Weights of a small class-conditioned image diffusion model: trained on pixel-art sprites of 400 made-up characters on tiled backdrops.
Rows from block 4, named by matrix and row number. Each number is 500 + 40 x the weight over its row's rms, rounded and kept within 0 to 999. All counts start at 0. Numbers have three digits each.
# emb: conditioning projection (model.enc.2.0.emb.weight, 256x128), inputs 0-127
emb.139:512494443461516461459457468456515524549474527527518411498475479409488515493455542518548465474461502476608483501476504523580496487498504448577522539552488447563523429511479477517494401525519464492465472503457515514516463528443533506515582517434537455436525485512459543485470464544455450462519503483519495517464520561448459544528428498479622494503500503535563522488455520526510589532537
emb.140:481531510500535504571468493561548532547478498467505546567513516417476510495474564508513478478488475517582491510462490495494501462518362522550505477543558448585462382446498504508592458534490514477496474557531484460508551470466488522507584504509406559492551522488561514433514478583440423487505480504509508507509507493456540486512483556442475483523507510472488536471510506466513484421483
emb.141:424447488508532450402620447489433508413479531462490430492509520619480493477506513490536498506460451496592485538508516496482464501534476491529490501488542567510499533507533506495487466508507503447478474484439426511492562470514540534493428491515496467459584514501527414487521498484499470433496482475494517495533494505502491432553479448487507539526507497529454463512473493471549481647546
emb.142:460494497569505506504432475519523516448604481471499512587544481446519498569521496504455532431488490561487551552522500463537511492639510436527505500531533514469533435511533489500484454533473501569520567524519488543501536542424497534499533503507493494565583561497520540551449489508445505545502421521499540499508497520536494522568547451519420511448548566523533527548527498523533496576492
emb.143:493534475519516486472458509525548474542474428420487465512466504553516485472455454486553461497489483589415449468514588476520482465486576516545489485494458464481491552513441508487473453539550523433450488481436460531486429487505486497488467488512428417503507485460431545535497524471525479467489517436484529488442488460438468511494400358428520471517467438469485477510446487470486498509490
emb.144:458470532521471493476479516474560478529517427483501433493512572498529502527518504504435498473518493539432457479524569428490514493477410511551497494512468529447458599381519454497434507450527540459527513459424469478495523453431510440502573499519504443501532410496533614479455493490531507493498486497490521499510500545501521521488510433524505429592490464565501479492501499496525448422516
emb.145:521480551488497472522536471571501519511548506524509449456501589454480510484434477508441476528479510458529459490517527542524501499523453671512508502461500442555531497486453512511437500511528480545543523452594456538510519476593511404512578508514514538533492455510505529505522521558498410501508500506512579511492507559508440512497449458484503515576475498401473545531461508469518455505495
emb.146:557428499538510492428495538438479495531501535539508472440494477530493507548526538508489497557496536423519530496496507545470495581551511556475505492533494549465572557480590508509576491511449480525500476594537459462511586572432516472505503509509487476522507515499513431408489472539510539513501538533499541508506505587469510518529395422508491455564552523527487504493458508514531495616516
emb.147:556512496509520463533370525498535511570463467487506471544506491472506507493471468508534466436502462459438477482530428454454522544514498451394503472508483456441497477509533432506544498513515449423500487432549528548512518464464510477510548507520476459459529453516504598522490519562513583537509440421512455512477510610442542530470531537529466513535455519566476561551465509466501497540504
emb.148:494533538501486499523513491390536513500559495526499536554531540448481496520473495499604523442514454507453467507500572494459512424515444527470497518547519520422592555441505522498541478476501484384465522514581489503497569462516480487501492500513468403459497505507564561537489475512503445510503463471499520499503499507585527495532577445506551482494530429534557602484541501512503557458495
emb.149:527581551542509494535596445523536490452556497459488564448480462471526491506492427489436532524509514466467405491481487487495507501489484645501490487558550466517536472432497437492571560488479516511503421521471502522491481592511527524488467493540444446482494463487507457444521500588538446504490450476490510491548489561520507509608458442469515484488523559469521460503487491450520470509527
emb.150:501517475449509409551487441397550515480484486518494509530499512383537498469527481499505455455506425508504500493469463509561497529525452525545497484498489454509476584502519503495649592512518489460460504532545485460491532492450513495493540498465492477523443473468554573452524474429534572512490515544495546495536490503570498517422512425534490518502498547483534559500428494521585509519500
emb.151:518465555523447461541470500505605513524494464545470499431503499484496470560520471472501520557521511559405539497502497509461452503517518516449468526496469455502538602522488486469583442516495485478491582499525502461468456472530548455471525478502478521524385479461410533506460527479516486456468476513472524472544475434522484470490521346513525515456506528494586477558454474494450481520466
emb.152:524441494587465472507473482464518478448519519422500500496525559593513496466471437503491477459522470456497567515483469503464491522479475430475498485513542508493552507489512502500439434489521427429519558513423526444497533477384480520497461495506464455459518589497538445489517515455559463527502457416498475497527499550525494484532448422429499471542533460420481441507475498465423450500560
emb.153:553492524531512532512497519501604522544494531527508501467508495508494504471494458510498454498526497510489500472503543487507500530502469532501511527503408470480517616539500497509597506440495495436492645537547574494504478475483534467509597507460538442496453468502376505468458514498568532452506568453512480509460509523496515473488497429499516472483545547516521581523536509438513539608523
emb.154:498466467524469509484469500502507482477441506448497497526528509506512500559595413503509506474520486415526554503497462472520503521567519465432503467500558491470563418486540506503501453483576509505550549513381536538502506488477521537503396500537437556478444487499509415448498495473536486488499533587502418501565503575469529469573463515487448494574521508537516466484508504457421529535462
emb.155:448507494453567414508538535390581499577554488506512528507483448456563514523460541515561513481499515544507565550482504492471547509528496591526514472493435527483506571487549534514477523452460509473582504518571482551510531527460468481513465515442494473616517486511475438469509491535509509494514500488511493513516515482460471488526490482489563455457510497577528536514399515490542508378478
emb.156:484454437496442526384542535350537476491480467429508501536455512518504506513443477508530476539535482425496448493486412409496477446526438513460501496397525482479516534496573522507444422502464531453481561485495489498506521454442537519507498499458498506529506566528519514443525520493539480515504504539511473505519504535546564478484434474485491483519523532577522431456522504486417536508503
emb.157:509583504504478504503515536492558492499553442602504479586508476528529508500535444506563497455516469433423477490507502497435496510509539601402508479493514514414528516461462534506502508520519494526545457595568510522505534506521474485507480510504461476454508510468486537510488535497561527470503487479507521507565507551469507492567490389458462464550507461547516561481557508498555516422386
emb.158:541459440469498511466387506510433523467484451501515512396534509594471515496534450517474517454467498547507490500511467472512521540504521504473514511532490490491508318505546507512482511514487503492511495472395501435512517502448525525512465518491519495578518541542521486533468501506508514523513468436513492516477512485560510513548560496497478491505474455484532403502526513496329525480504
emb.159:484493519542493446517647505632442509472535505508501536543470464541525500518521485497462508489489540580543569532487441477493498491507459427482500458504527478498546460572532479499431537535484483476522465521531495511499597521514505515499479499519422573472490525494538346524536540511483511520499454489498507497491496452503528548537553507492435488479523459531476471460439500506499533549589
emb.160:515497442501490497471472462547478477449467508523519468457513471481528521563524517523438473479478489556486436497519468553497512491514501456550519530552548523486494409460438506521453495506529558485498499458481450538516507470598534505521451523428555545566477478494553342563515464529511522514524557488517564517527522433471500587483532495513590533465516468470451417482498521469426453541480
emb.161:462481551450499490560472516591496523472524483560532502575545541520453531517512498532552484489501468404518523466515539459490521521518502393471533518463501502482492528566555449531494525532526514488513517520590487527529417463486443499532553531462463434507474473545440454499547493495565512517535462538530553531475531418516429521498518435483455514435517508533496553522502530491389436458428
emb.162:492521475492511508458644539535498537415558511571514512472548507414462518532495466518517475522486501424560527545492538483521526559600483525517519480513497463544501506535555501519499484548475423515492504498468487474516533486467548476517503515512502584411436471550470535533460522559507484504520527504519585516454514440480549474498493476479474542470494512468490507537486518456408486565375
emb.163:494518476451512515533515484534544488617549476453502562464514516452533509451459482502451504504493447484462550529428448496506532500510561426429503518453482542460479575512576514509510528538540534568454439502498528474503495545538524562509465503532481506486466545510563414486470447452521494465509435540510461507485501536463484446514489583520619511459489465418495529537496503536606476485515
emb.164:495532479459489503437483466507484482565505432446538525478491532521484536446494439538525449467492537439511448497541533550525516546467500434633536517492566542507533446545516485536553458488485486440500498465525497465536538465505476528536482537495529578477410509526509451482474465507459469484535486527537584538551538503497526442558508552480489451582519508424518473480508536520500481366446
emb.165:518590521516539533495472513599452520583549464515496592406524491461485493503539488492448487483509515454508472536555425552491497522452480478505493529497501481476492495516504446497471444518489506612516486500587543483492493471488481515494481491530473513570523505545494582603544510465520561565492567414493604497490495559435512523507506555503483460485533500531501491511507492405460460473493
emb.166:508484478501530481453596454600519502494545564509496535538506521440481497523508505495462503507468531431479484537539551571497514500519508383536497514537507505479471523511494490495526517460546531542484541439481512500494537458631511501496429500512576531462579424512414443438525451456487515481495507566494450499510494532535510542518485486462580510446513558529515500455527494437586489476440
emb.167:503496480507517507499609457511444480483417492482512499420494492558537516506540520516447487479524520631509520520494457474481514487497504547465515496501491497437509446531549486516520479526509515506477475466493484492514526488525529477516469514473498520479438492507507450464504487465486472492517499496514503515505515463473521508458467583505463491504516502508519503503489515542791514537509
emb.168:448506478568484519475503478556475486473538495484513467534516464357495514484487533515497438503551420478501467512457471517500532478477531434506510468504517569482538549593513466513484467468509498524552502561564504495512508484474527511513532514523462537521507505513605419510490495438514576514513481482513448512457514429510596459524479535491470499579519482554541515487512512544353503530580
emb.169:462473511505506508480525476528521454394612469524507541506490472536482509444491538509470497513482490576536561530542546441529509486547525494511511502544487544465470513569538481510513515524476537559545530422474495545514523509519486517509520508525550476392525483487558520532509513560512439469510458497513586507485511479500482575461531563452446496540489540378488551458481510449368516469555
emb.170:513451551482501562507499520551521509455499417553525488458529499447460524523490488520518469532484522497521477540516489492441498561524513459453526544501432502512489578463487485523392561466449519478475525429474529495523450487507529493525499520487563495604527396520509479595500535498532498515525478481526479525569524498501500531492525558481535505443459440494458509517525524537334432529442
emb.171:516492550512503505611610613447413485510525451550498518509494480435464497433547445499490491529486477446487542504474492453511488520499524578524498470492479550497552402551476522496497574539527451588506493491600504515499501515540449506497519496505487552427531577492541476476548495472476466437497570525499520495546495522509517514512477455501430471502538522494544559489516496515493530584461
emb.172:491475510536515524465516445596481518553540497513535477498501506523564535563515505537500458530483509551616520546535490551514513522513559383447534520528521530486528448508565480536562524446488473491537489524518495478537507505591571508535382538435493537433548540524475481458539486477516498518540512534538529535510535460518466483551522515523519507494507506605502495480461535546611453473515
emb.173:482518456476509508500650515472468488502526466494511494418530480480469512532535502512405488529502476601457637509502531483512509462520527592572512511478519502473533451487565506510558453541516458410501556540559531497513554444465502431511448511504476516499395504517518503445459455475492504507511457528510516511480514596511529519518479527496449489439523522484509429515496512549489505521497
emb.174:495512500487491529473603487529440519480495542493480524467525483547521477498376497477432495543507500534520461533540460518575467474481489662498478491534508546448510489475517531477536471454416504518520474472514544489476528479630498448479497480510486488560573461489429497514516466447493482485477538528479438482513479487535493540511433474507506477450499523419444511509574479459471483412510
emb.175:445529519447496493519532537434519483434453455539518554590499488577502515495529495515483511519515449494431529605536514516562517457493515447444519545473537541493571480585515458515506487524531442599476470489561473569516472563502501540515442511478501438519527500539578493572445518472532455509514459485515501518454517504477486489529510547465527463488498491419524552548526515538577539409531
emb.176:525510561438516512501422514467543491505475532533497517533500508448432497517441520499528542493473503452430490516518426524506499506485442500454500491494533501559462502435513531500517584494427515488473551469572416499500525499471520478501518501496540491594494434528398584519501449488527537628503519575504556501543500615479528493488484433494525529522523588440480519504487501468555490481505
emb.177:464513518482509477500568454410464488439490439529511485503504500453529514480524508511496458490507471578436535548522497468446501533503561576533511481441470451493491469560524468519518549445500539498530523522394448514504487510424456456511509508506467459566461479501458548553518518444536577471509481430514423513448516505453477567532605441533468531373506479470474493493510516488449500451482
emb.178:601421511490568496521477545498502554548479508552494477499500532525539496511561501499539499446543529450469477440511545594505530551523525397436493499524535520550513557494515508496568519513448476469493527476504495516496548491544572539495488494448485426514471433496536488539570466433528437505491493581495386494507501502463541497462435432527438513502532494500503547531466498491530407474445
emb.179:545493521536480459469508508502496479505585527565522530467496505443474515560466453514462568494465553556481458479494522609564467515483500412499519468534483499504499508537516500516573507524520524511511522572544517516516545455444479455518501519466541478469529478477500624476463462526457463506518499501516473515486516403480470521506421399552553480550504588532598471460463519489573549531522
emb.180:477501491509464503478518493635540483409521495589509555576529525454500512548511471509473458458464468442487413476506467600511479468462530448466513506488442493528472493543534510512500452517476480491512531489540466515510494526464460501510526514461461567411457523508488504531544553480548513494509522494506532511496508357432487494504456506465392514497471456458497495458453509489586516543438
emb.181:562464517560499496589509497364486529550450458461526552529506527414495522540515522525417514465490512424584479519508530446469504506519529424488532496525427498479488546568505506527463499484479464435482469522497521534523451430509438498529523533467573564470440499506478510547528455505525511500527489515531495528432528461549538510421550482508441493456487467430570527486449526561505489474481
emb.182:493448496509493458503485529398426500540474501548497445473496489441508497497538482496432474567432564459437441482527470606521455515573519465534496495482498544502528373446522502497533510448489482434531493443458458520500544503453522504499444498526453382522470447521548521505507485519494446531504430513497510499544498515538488569495520454521509517424488451519506494485457500536525532592454
emb.183:556531556460528464469477526627522498508483510567504530527529518417503501478544510502558531432536518509574448468541430481527507448451464400530501525519518511564502428466435430504516582522471503437487477569573468489501494503491525523502429499493523446544561510467514574527540558454488451515497521527501458502495503576492527551470524472528494482485493475463454493474493501457593514440519
emb.184:530459515422502495519549493384465511485476548501508514458515482477536508542447456510503539493525507478476471503505518521488533487536424376533509517472522524460542400409453491510504493463511451467499461461578561471508508551487566572508372509513461440459479507486496371421495484484526476517507456470500508508542512513475524462534487465498489511443550469516500492521516507479549472441454
emb.185:517516529456539492460531523424574484491406551452495589603528488488511491489448533490528482566519535482516460492484469533482500535488438478558493500530509429515529412395535481488558455456488546475538452565482571473493480422455474501490443493482507457526538490466493467503490504483525444475494488480493443488486491458551494496470596386514493453548492541571517519521520490487529498567498
emb.186:455495483500530456419509461491505465594478559437512536620471494513482515499496511515549505493530463477483486475490534504536513537463515449365511472473531520487455453389508461511532574477449482446563468521465407461516513503478532551508581509484515448529526529512499560491519521498533475491502514523512427511573511538576498508526448536504505515498501552422454532521551512430485478491437
emb.187:516509451445523436457529526532526541560508509488505533501498529484458502519499506501476506530498497415544479467497467474542489549497467420513493502500565438539457485462519545502446481436500505456491451465576486486505492464363502460501461497502494515434626544487527459468489500466496545552501470532502460498418503417467504562401442411489502483436472555526471493452449505456468506480458
emb.188:529536492545495510491469549487495485479465530538515436473487523461489514560533498515549522588520474506524496440518502538510505487483502420551520485485565522485490453437465548516559472535467459541535457616463410552519542547490510543517413519498558453535533474493509467446539455576566459502518413509515461519547517524534494499455470409537543502510530493445471512498488519495630491513564
emb.189:540441469552502481514578526502520473445391504495502466474511424540486500521411461507540456492534527508499485558521511489547502490488500571565501505480559559515517479499490467501498448504575460500538531523475494477501525478532466485501578502522489539423433495523466494483494467440575497478498464530499405499480501411462412542465494499485423534554515551546514469509557499475624457439493
emb.190:517508502431575516485553464441535501469517529523508465507514523448498511438554506504549450505516523463479462484491481492533516471487474446442506542444507463396493529488433440508539501536459497433448467585577476417508490506542485558510470514480550424608494475511472479567478502488530473510508535491507456511552510569468485520472474419469559480512516548465483437534490510504636463513474
emb.191:533494546525508466393483517542468494484457590500483493524474527438462486530455514486526489553494523464608478492477466522476476508465438547485490468512561474530481557482434553488525493472447441516492519494548494519490486403465491504490429485510527458497503465473487521476524514446506449469494514504485488491440485558524519490542409301518469509559513545517412511490469490503487489496463
emb.192:510544547486547525520454506595491528507359461447488499460477461498514491495553486486468450464515484400471559534525480501526514460451513464591484472542526467462487375595513534486515505482479493456499500463595489490489497485468424460488589486530568539491468490489435467487498515490480484500488515541491478490455488523494455482502504540525448555478549574516518536511538490469526504409542
emb.193:522522450486491507468394514534535506551412436484494500651500547496515490561455529492484554515451441513530534499445520410538504492506503542435494488507600516498503492400484513490508521580531445455486516502448529467492537520564577483493460498523511502456517541494504514497483550558543517455494452565497525493484489434520489483489498538481548512508549550417482530513507492507530444462429
emb.194:486496442427465500494517581367443518466516531536491470496486521473526486480444509488483462499550451441384510507423473452498474485437425459477489479493534479444534477480525491487535486458516543448512442531531508554493499479420442477488509487557518525450456589488435468424523463547481535502492497489487451489512488612446561486508459504505569538490529480477485498483513486497505548453445
emb.195:494491481564509481445480481495482533528459543436485454528515542479522488540525528495480484600493564432416497510444452517540516549493484587466493493457528538572502537491561563488501467475496555566527529499454478464490511447393487469491544493410500553508494526480427593525539457480497487499492542545483516491448488515499534482440522518534631498498538539555454537486487490469438514508447
emb.196:501509479607483512466489484516540467441425438532503469515524510401498505537519481501474523496522458524626490491491566497442467486507546435518505525522397563541488622488502480503472479470486486516496521467528481488504444545545524509502491501477527500537526445517533560515479514517524490415505518438501567503484502604476543485428525443437503481440465455539548457524462502530467453494448
emb.197:501436565530555549491439529685431497551525502544496486494507497510482499481543510497534493490490542481524469498519503478480510499503498449480492508479509521546479397485449531494485518537489532497468466528630437511502497508516498515495404497506532421505441500485532573469531524564522423484497447557499424497522498542511503531465499465486556513493463527432503584500529495485553482446528
emb.198:515506479505528542417556482451413462524503539449515488396463506501490517466485462513499506510467424501570533516521487561542525476474488418496518492508509509489504548500447494518520467473568486483473499473422490517517500550415577502517446516563484373513472488517502511514494495487524496521520474468523472518404513528504503516521487555531586516464506502456580419487580516545507508377495
emb.199:576473489500498461565526513448490512520474479468513496406456487501520510551550469509553618501544546505421512489505580531440491508495462451473513435464396498531508541488489544513470517494446486550472550564504505475513442479460575584511437515488479443435515481505509502553472546418438514495517515476507481510520509491476571523511513447523527531504482456422574507491436511463468538447451
emb.200:546539491513481535454419556532442508490487554490501541400501502544480503484520488501536533539497489526499473432490506514490525564415615451481503512464460470454506337513497502500476509476480495496547455543407509470501542533507503526500440501460526491392440516491505527500504439556504471551501477494504500501523500503519492513563507604541500513497520498447563431507512499519443475480428
emb.201:512508497459509481513538453557401506401570490531489481446497499532512494550480526494470547486460486480474518545531429492466482516538576601479491502521473530499497440545502494493540441476536556468472477519524473514491487552515483503495463490490507513422600503543428698453455476444466468501495492511491498497507490465523531522497488465518505529467486445447498496515438492480416494450503
emb.202:517495540501493490544473492624528519528559519543496481454484528551480489453445428492556505550491506444436446473528497489458501487448485540486494519482441532426536498417493538489554555427535497483499445549574449564490449444533471559491482493558453429513448474470430437470488499440463494495495520523494580493532490436504542476439492469495510532499523485501527575482495492459476462596540
emb.203:500460536501455506561464506508549520450433477574495508502505520504435489535473448495551513501543507447402456491452420470504471488471390528485487473478490489490533505479471525495462522508511465517507517520515563525485549507519484494492371487483491543471488561473542510492494513489510447439477463509485480489532488543529546377484429423532545526413475447388424522550495492478536498472464
emb.204:558497499520585507484634488504523514500510492473523495486505448498520524519523513520512488557493472527503509527481478516520523535602499369464520543534512528462503411436499497520498487567524507576510467459545474502522511518487498563522525518520475600568575474511526415510473537558522466501523534527520482523439521482455509491521525455546465562430508496468471545487511521560501529381451
emb.205:520486512582560485524534491394479542517520488398517463546528484487473521483488513514562517548514514466433474460528445444516488541553448455502513516413570525567476425511507537518552534501447405559506505438539528483517488487441502444517466511422576450453419497491445532442498534490548502499518527532522459514528516597485480472533511518464507506528548554499522519472492516509535504573524
emb.206:467499433515482538493494473496488512514510447490514433535545534576487512507543497513512471492464512453526476521535555484490486463557440600563512544480509491514472541535525550513456506466500507644497482464410475489510478510586568507512415509488480458485521448532474572569526475470488481512510487516507412512510512522557469527508548607492462524442553530536505491510563514490387498458473
emb.207:490550457476487488456462512492526477563541456506494505545530502420481491502526438490469532545517507446370540472539510431535499509537430560456487515514605542426475593511537498492534529499445501546519477514474514573491497556517502518492489489459488582468521517499534503492529508507537530539493576509497537490528491439607467493544501450477438509478507535481457519502472491458495515355484
emb.208:458440454488429514530382482543423484494511478435515472437564491588484514455521478515498445516510458513479532522480487551504518494487488634465515499517540531490500481505490548516490479506508469451506477532500516405515492532485512538516516513514467404562474564496614493472569469486517509495515456481513511517479516487442559479469478606509459493451543485436455551487518513508421450498471
emb.209:455523475508530513420425469553431511488455474513520484350490466543534525500604502521482500514472509532534520514508504490469533500528466394466525521505493502475478409541562466526463481473465505510528511455423471470526525499474516541525442523457475537566542522540583470549526503518508492505528546457524523524540525552504485513513499537484465507519474408573482417502498525509378493485509
emb.210:428508504448494498501379525487443506451510534502521421450484566503571522551463465521443471492497495448450495495510503443502524507359491455476521487460526459492492410508456493523504481467578572499537535554489505490524491416584496463522524525548449469479427505525488486506513472431512506506523465475521493523419522546501483526503510565483452542580518542463502428471491522497472515557489
emb.211:576506545535415503472518479489507503526591620495503483551537469553441506489531486505547505436523454554492469501492463544500510481378525473497506498492494502546569480511515557501474517463451543533501510484571496531503512497513488560502578504515462583416528566538440525501509453488487497540502536531503461502551504484506523538517474465510593502466508532423511455485499503441403569561483
emb.212:455482471509465511533553473507567498555549470476507544514484517601544512462504491515537477479535445541483518484518479533468511541464529680534505493512460532554508647578454496510479518484473529475583542562514483545513464445499525527510399508498519502490432593534499501519555531503482497484507435483510481506495515534454543532449527477483535513460517520556544476467490513499531510520490
emb.213:553475505448517490446469516423438484457541518418535534438489458558514531422462483531430511534508469513530459438523493548473525526517504471437530534510467505481482486553468428535496475517474534463487438465500508473531508506552446528530494529480477522486455569512442430503516520443496484466532570415531539530484532455497559495492512521467545479497517416443466474460493532503337526538528
emb.214:527521478552516410477393510491485518495427512510491471412521521449504490522535556493467451424495489425584554507540476526509451506495532498423490522587459490509479482523464494489586477446552518453511554491429440484490497510457473558489506492525497523445453513441517510464451483498514429493492573498496492486493487490441504532432517420528516537419479523588573551509473489523470530523536
emb.215:491490531460497520542370467587508534553485470459501481565514474585506504519507475502450472466498448448455488488458542476473481479457462475587501496494496493486491540448502533504475518502541472500503441485552473484503485491582489486504460503524484540438553629510437445510513529517522470508504507518503422502476500560483516486434487499432442501516484483595424494533517502436393533571526
emb.216:527485496512488478532610539503514500399470449546512511510510526494501511498435470513506522519530524471477450487558492482518541511489457479624512516502505495603460440413478521512442474429461400575458520504497533532511503516588470594512463513549490513523578502515533529509542544453553506491512435502515568507540512440503550494477550512503515513491492466483498492456507513480402461557534
emb.217:483525453477500496469505463516397507571608425457511490422467461619497510420578467510426565521483452474534506503503545413533530505490500498543509498514577479506517440594512541507536504516473471479435445483526503496505572525466469541509421514481570452512492490520509455487528519490493484488507460513508508511540509529536498468531501503525525489467547499508516475502512511496478513597616
emb.218:505518466502506481469515511421448493449500512505462477442476497523504460528488494460489501526521497538485492477523522525530453496505519571550459488473469521491495478466460471458515482512444521480523427457451516489459478469495490491461437461471488478477505518462437450481527495455505489498463487497460410458480461471486528473496523504499529475474488485501526479471484460493797521494530
emb.219:488540444459475502547464500471492526483588454530536488448486494476466537508572459535500573502471466395529471496453442585527556445466511422481534492553540456466512429484551506536514559476512525503498465513515563481535586525561483462536502535538549407546500443533521424471533444468444516516539509518535431537446533538582499546533494531506491500519513522451502499534461536465462541501500
emb.220:505474524365474526539493460433502508528474493526539542515482538477448538497419521543436552519422505529512461520542468533549552525538514570467534579462495485474481627502520538540512515483506486498442416512531501509539519517503546464540556540507485523530427510546441579421476532561483501479539504523546525536466541543480519546445433552514491457530524479520498512515488540542465521463468
emb.221:504520518399488582538405476461450546569523504476544523417525527459491539502420468541456487475459473540494541516502447507496551521543466512505541520496534474458532474574516503539539455505474530482509422520547535445540561490529517477540499542568529488523439553532459452523485473521497489507537441503538544541506545556555502524476542588504501537489521512546543496569520543545384539516491
emb.222:561445497461496478478604502475497470419414512473519517480540474420554523466414478519454490446481510558480441500489522490424528519469489398502520512533504483454492458452538521520509525485485525471499525529551512532518518455448524493520434521432499427463518434505530456556523484492459564509515539474517501521506518429507571461520528536535447464453508504604462518487475519473609484467548
emb.223:494491471479537519546458495462414518587566474479493471490544446455567493456511508492478496531511478521388470481498495523529487417478619424479490477451548522540545445500481457493518488518502521501519424530584489465496489520522453530492545493542486500455519472458508461557515478474513563532494480476498469492527495490480523535612616494488431525432558527493497523501552491531503471594490
emb.224:470462492521489505501413503525536505526532462460483459557512517463560488528483549484522491542494556476465506513506492548469511503493506358562485512537458499508469585541487508484482564535434556539518511524518445436479479480529554555483447485487540524494653588483419591509486504475486525513485461490481399485565482480517495529457527535456463519524492457511442531490477482481526489555472
emb.225:511539508523511534504507500515568479492590501468497443576473423419523498496455480496514456561488505410497505508511487524481481526538513500599493485492470494540519602468491533495481490542519469534562547550483428510498475524548485465497453496446481433438609497508397487468463501440500455476490502523495473495522496442567471548506510478512524495560497498558502500497574497520641505537485
emb.226:501500463502500481503570541442544516508496526416481503636529514482509489559444480488490566517489439505664423479526483508555481472473464438587486487516523539523495486486486537488507479498499535540496466411498428488489507464474476524488446485512459563503559532486522456461523502391474508562488470508488543485415486448553538488545517482504533503525502482441510549470497485494541516456520
emb.227:490512466482512459497503564450475510507493526442479596500501510472498482498489537477476522502554455446500407499494452479500481501463453555477478500534475536573486568453568451480507473533552554505514558524467553437480509529502501501480532478543410516458534408509524558457493466481495434510480569510481490479458477469322503467507443467453441478529497473537506429499494478464489418508493
emb.228:516478483520483523487661498496420492550537485507499455430506457548473500487524498498431482516514497585502535533517514557466498496467520560464502485519472496499496489508532509498507497480481520560533552542537469487497508471446516442499469499464470485502441426490544459476566496462483482471498504539498518498469498477519479605509488535514390508394523509430491462518563497543656501500453
emb.229:538533471528514505486599477527577511431571491518504504581512467469506502503477478503520442540486491504525506512535470524526499528507536560525505541504495536508470664573491469501519507479502496558508526448484501516502499521504462520503493502465510525499551545530452454462517496425562481523504495491502450505494507489465484506501529479465522516460480470493518492505527501461675491579658
emb.230:493540474490490479478553446453534506515605535478504528509529529502478501559549488507543528459506460426543468494550521571483459527450470475490503507509463431518528672538509483505500512443480496525496464525480513475498458481434469543501501505525418467472558558507460498511558482367493466528510491530505458503522503517566504494486564488468497549466508488415469481479516503424586511560526
emb.231:492504499404542462560464519527544467509456491455505537593435469522516505519467479507551460503486511572376472473490519459512494479504514522498506469508494418522517508474439504505416505493468505491459478477580562480507497440414431487507622507501462559486504462494439504479455496505437495442504485483507532512465504473441497424492588454518583506530532498517473502501457505543461469557552
emb.232:498499446492508478498375451585549485451590527481495573558459501519553488519466500492505596501506532513515451492487539467479479444514512468485498465478523494532519591457474476492496497532498579535524454488535436513493482469388515517497505491488412573476458518463570570483528542605537548474494496514483514488495496468469506499518430449512413487577479486506480489493477493542543464457483
emb.233:481484552501463495519409553535417489622503502484520516533476527553454524532490472528439445505529441526474460438484501417485504452523499421402523471505515471547468574441556512521504504542419498488569552483516422518521490540506522513523528520513447394440470505517508549549507504566529432515523486510526515522546522507490467495455509557469442516550492490491523516533489520469503548559449
emb.234:495488469547480495442592481406473480419484469395500559433445461556518495428454473497505450475502494458493518525472421436529462482466573585504498511496541473401523442520488515497548506518517471558452492543446531515497544524407469502497443497473424563489480501472448454494472531564539515499495492462497480497468500458482544518543453445508508468449516469514517492458476498483585513480502
emb.235:503481487451517457488524461513549509446464468480489478480496517558485494505398561495497520479477528514518501493496520527458475463501469489492491479461494453488495592401470422491451546520439438440476497465414535456493480425476505425496481490469445480562505457477391565501471513516487455451490498471489532493462495499440476524511441443423425467464512485531473430528423493502452464457403
emb.236:488477505444495554526449518438424527501483477402509541495533515617505513457491561507438450494485465491514569493511443534454513483457478415594506474486501462540584474503486460509477443468439493577510458450495524504510538476515452476507560508514427539484583549516501403495548525512474416463504459449507456509447508523476545522492507524475515509512535446425483507515489508545433473497513
emb.237:508513502532494512479422458528435513514542550518491437475537526525478494513438401490507420504555482427509476503445483403468491499563523478453494492490508561500508490482550528493510579496421542536539537552532441474493510488433480483492536493519488489461585591490457614494519467488469531495491501487492526492501491437528491472506489583523538503500518509367496453503496492410473523450527
emb.238:439495501544491485481497466633454484498563512441509517540469509440507507474484511511469519521473518457538388529457500578500520508529562428542506508522546506489517425559551550509568472503511503546498475565533473486508548531532496454511529508445526600512577619508477526477527428487411522538509515553510544507535510513517498522572498549482523503464511527496509499491516509547525465564563
emb.239:526527527470507501559624554538493550546523526486502503575495473453566506508492527501544467529497534558400460524476467452510519541475451506455508513527463558469528618407509524510568508504535548463497532516493476509503455477511578510507531509478557435530430497488461502493471476528514489510503511476501511508466504448508475478506552351516507486510525499463473520486536506531377445497534
emb.240:511503531509514511529358510398494538503518484501519462531536466494522517582501517523512412468475431467513471504484518489472529534517459495509521495526505529506480470579556532523548510513520505383541538508539457504523525533442434459523532522520547420508489497521501574466491487396525458504520523516524589523549526528491480551527529488575512445518527529384552521521475525545547527515518
emb.241:464470451495536459494384468492460508475447546449519457504472512593510519485501484520498476481488460533483482474497489516452520518498387472442518508479468461501466435458511531517534520458508445391481464508489526464517511500412553532517478519490451469486428502485549434430505508552486458460521493445508443518484516575488555456552403483514551488538510436517525534507493515475426481394476
emb.242:515463462485512511468381487546426505494466536500527450383530505421545522547505500520496518498483500544446547493477465557546517560565475526453524500487498503452495465520547548524479553501516498456564507449398526473525490532484548525524500521428455501531468515538475507499496471497512491521526516508531459523522524450529521478527529633459533534503483494534547488476509527539337502523525
emb.243:540440550435483523561447507454573517560474477522510502450511477435511512527459519509491480536499487483461535493481442531520540505511546485555507511471505523490490623499535531513511534502493534438491509512541501516513556446465497473508543506534556384606489445535570578464454517497482515561512438498510499512467510611494535548505516492522487516482501500503538561546524510525458484631436